From a checkpoint of a small sound classifier.
Training: muon at rate 0.0078, batches of 128, held-out accuracy 100%.
Data: trained on synthesised sound scenes: up to three everyday sounds over a background, 26041 training examples.
Rows from block 5 of a small sound classifier, named by matrix and row number. Rows with one number belong to one channel. Each number is 500 + 25 x the weight over its row's rms, rounded and kept within 0 to 999. All counts start at 0. Numbers have three digits each.
After each channel's rows are labels from the 100 clips, of 14976, where the channel reaches its highest value: "lies over" is the class under the peak. Only what is clearly more common there than usual is listed. The data: synthesised sound scenes: up to three everyday sounds over a background.
# convs1: first pointwise conv (model.blocks.5.convs.1.weight, 192x192x1), inputs 64-127
# convs3: second pointwise conv (model.blocks.5.convs.3.weight, 192x192x1, transposed), outputs 64-127

convs1.93:479501520540521541529491509479422472506512531485506498503475502527485531517462416502491460500529517488492515520482507536451517512505503521501514527489506514504494518522497470510513476518478524
convs3.93:492483506530503471465508499477562427477510490490490454479504478539508502485518475499487527499517506487438476455514499528499524498515527520505503478512456523499469475493516459513490526441478542
lies over: spray hiss

convs1.91:505495500515555526503473494518557477488486539546481483462485531502479539539530488493502524509487563498498523451536527536538537471478515471512506470490511486480540483484489500506482501520492492
convs3.91:513519519449533472518497493467493482485499486502487483480529503497526540493486480487513447499513473495513528510510491535476502530478520502532493486497509510533477491548530533522494483519479541
lies over: drum roll

convs1.86:500494510488521471513453511549528505495497469469461504545494493476510493520481501516503547504489500496511500512503488482513479514512507515501542476494480504511494479506484460510519521522538520
convs3.86:484549532529475553478461485455490477532480499551446532506485492477484481496511538502528489463496540526539516496528504499524506475536525485462478491468453491501495490467495471528518528522518489
lies over: drum roll

convs1.29:495494559498521553497517486525538517498467535488514494529478493488499531502531491492488536492492498495511473448515487525539502516526488573524501476496457492502511496488461487517511502483514476
convs3.29:461461468550487484489501496480466495489503501481503512519563559507468478456482521516475528499498511491460501473483514534507486490509484504528527516497501458514486493526552518508523521444506489
lies over: coin spinning

convs1.88:510531511474473521515498513517545523476516491528556511482489522499505474488497560496556475513501500496496533494496519496574507505513488450499523529511513460490493487517483414505461514492458527
convs3.88:482498481480525481513470535504532497483463505518477511555527525510459505475472504513504512516476545506511518488523500512515433470498497460505519488488434504471493482513494562481510489467488507
lies over: drum roll

convs1.151:450515524515485488562479482462447536478527533520494495518478486454487491484470525512474469468500516496535489501496506507531495518500485521465494477514506495478475513470495506521475551499461465
convs3.151:499460526526488491495540472519503490528469517518505497465457488510545513517487514478467520522480481552558532485499476495511495511465483526525548470538490474515470481500480515478492502507456499
lies over: whoosh

convs1.35:520488489478467523466489471527564508481475504536450519509564484516521495513495511514548520521500507466491497513511493490489490505470509536461510468494482485506497538474498498492537493489484468
convs3.35:491495469467503506477501485507563523514509484502520467517530479479493526515514512535521501522515495448530565454544489476498492500475521499498499483483514493528496480501493472518547487486479498
lies over: coin spinning

convs1.17:510517517505485452475448484528519506531500496500502487499496512501487472538439494501524491524501458471503469494496508493506528493465507524537522515501518522529515515489469533527456512513512454
convs3.17:482483504473502520477474492542462514517472511477539493517488462496488469492468538494449516484486546526504487487484514449524499492456483530491466522453516516467476449475490448480484469498482518
lies over: zipper; spray hiss

convs1.69:452484516514512552532511495510537510460503500473480472496456581513509447499507515522477498464524492452514547477520471542501507527448493533516537487444483466493511491493510473531516486445511504
convs3.69:534471503503484519545525541536519513512521509550518494498504516522494499511522522515464509486491438447514522511512508506518501509540472483508486491525490529490521484506439462486514500550482519
lies over: drum roll

convs1.118:523502537483473514497513516488528530466504548498518501510517491546484459482537471522570505513500521505502503518502501516465507485471492515520455521481494511502454514496485470494522509521515536
convs3.118:489528484528527499522503496504500525485500469510556472494489481513461538535496485511481499484476504490472528483551537516485517465514466459470517522481474476504500484537518455461496528529502496
lies over: whoosh

convs1.28:498486517494503484526472471574541481500480455533497480485491471501498474516504466488469447493469538485502541473468535521481503540501526525480520453480519512509478532515530527501482493480468515
convs3.28:503456506552504474507501489478495476458503526508470543502492487491509476485508496522506481487512526525505486502445481503488505540524487481489495499503513527475522491528494529466532497489507518
lies over: drum roll

convs1.141:463492521528526502488554489527517516494485502490491538500475505524500496516473498513517474501484473532495517515503490501507546524512524517535489473504534468499503467532506493466477516511473482
convs3.141:501487507489488533511515504492514477531452498502512523510516528517498477489527442522545535466526456506536499506529510508527527492462463518537555473498510519532520505538511501533559491508508510
lies over: whoosh

convs1.120:486538517485492478497524495483550501524482521481472520511501500496480496504465498490519493496502493522510529487471534484548444566522505464502504476509518501496546532498482471468504473541502485
convs3.120:489520511517502489505516523491538535506500548489522481465553513468491490464487491485528475518512528557485479480505505507508420470546514492509548543483541489486498459495469434513517514485502538
lies over: spray hiss

convs1.40:502484477494502469483434516488478453534501491497497527479509488528511486491496503476489501495521497503496525521475487486445489454503492533495511517501505511502538498489462563484492504483513492
convs3.40:515472465467534525458532534517515528478504504499461471498492485544507514519487488475494477498487503488544508554481477506506532498427493519517510474514551492500513522486515491514493508484516512
lies over: spray hiss

convs1.68:494516490506446544541486479507506503483517461523515476489536503503513446489506506524499490501533507480498483541500517483510487463500528491455488496470555459527494504500477513505485531453477533
convs3.68:530470503492522489490504486506482488469485465495511492492464489527461521504450487482506501464524537520494416515503500503479514529505527572507495462550524525476498488532515518485465510493520459
lies over: whoosh

convs1.49:526530485485483520512585515518509467502503492513516522504473492466500490500478474443450487535482510523485481481514523528545498577493489447485484471472505478507474494525510482497494496503467514
convs3.49:486509508499499471559532500455484505476510463490470529461510492500480525447468499449541505553465513471490501488491506506499548496514530504492479481478499497523511515477533538520453532481494504
lies over: whoosh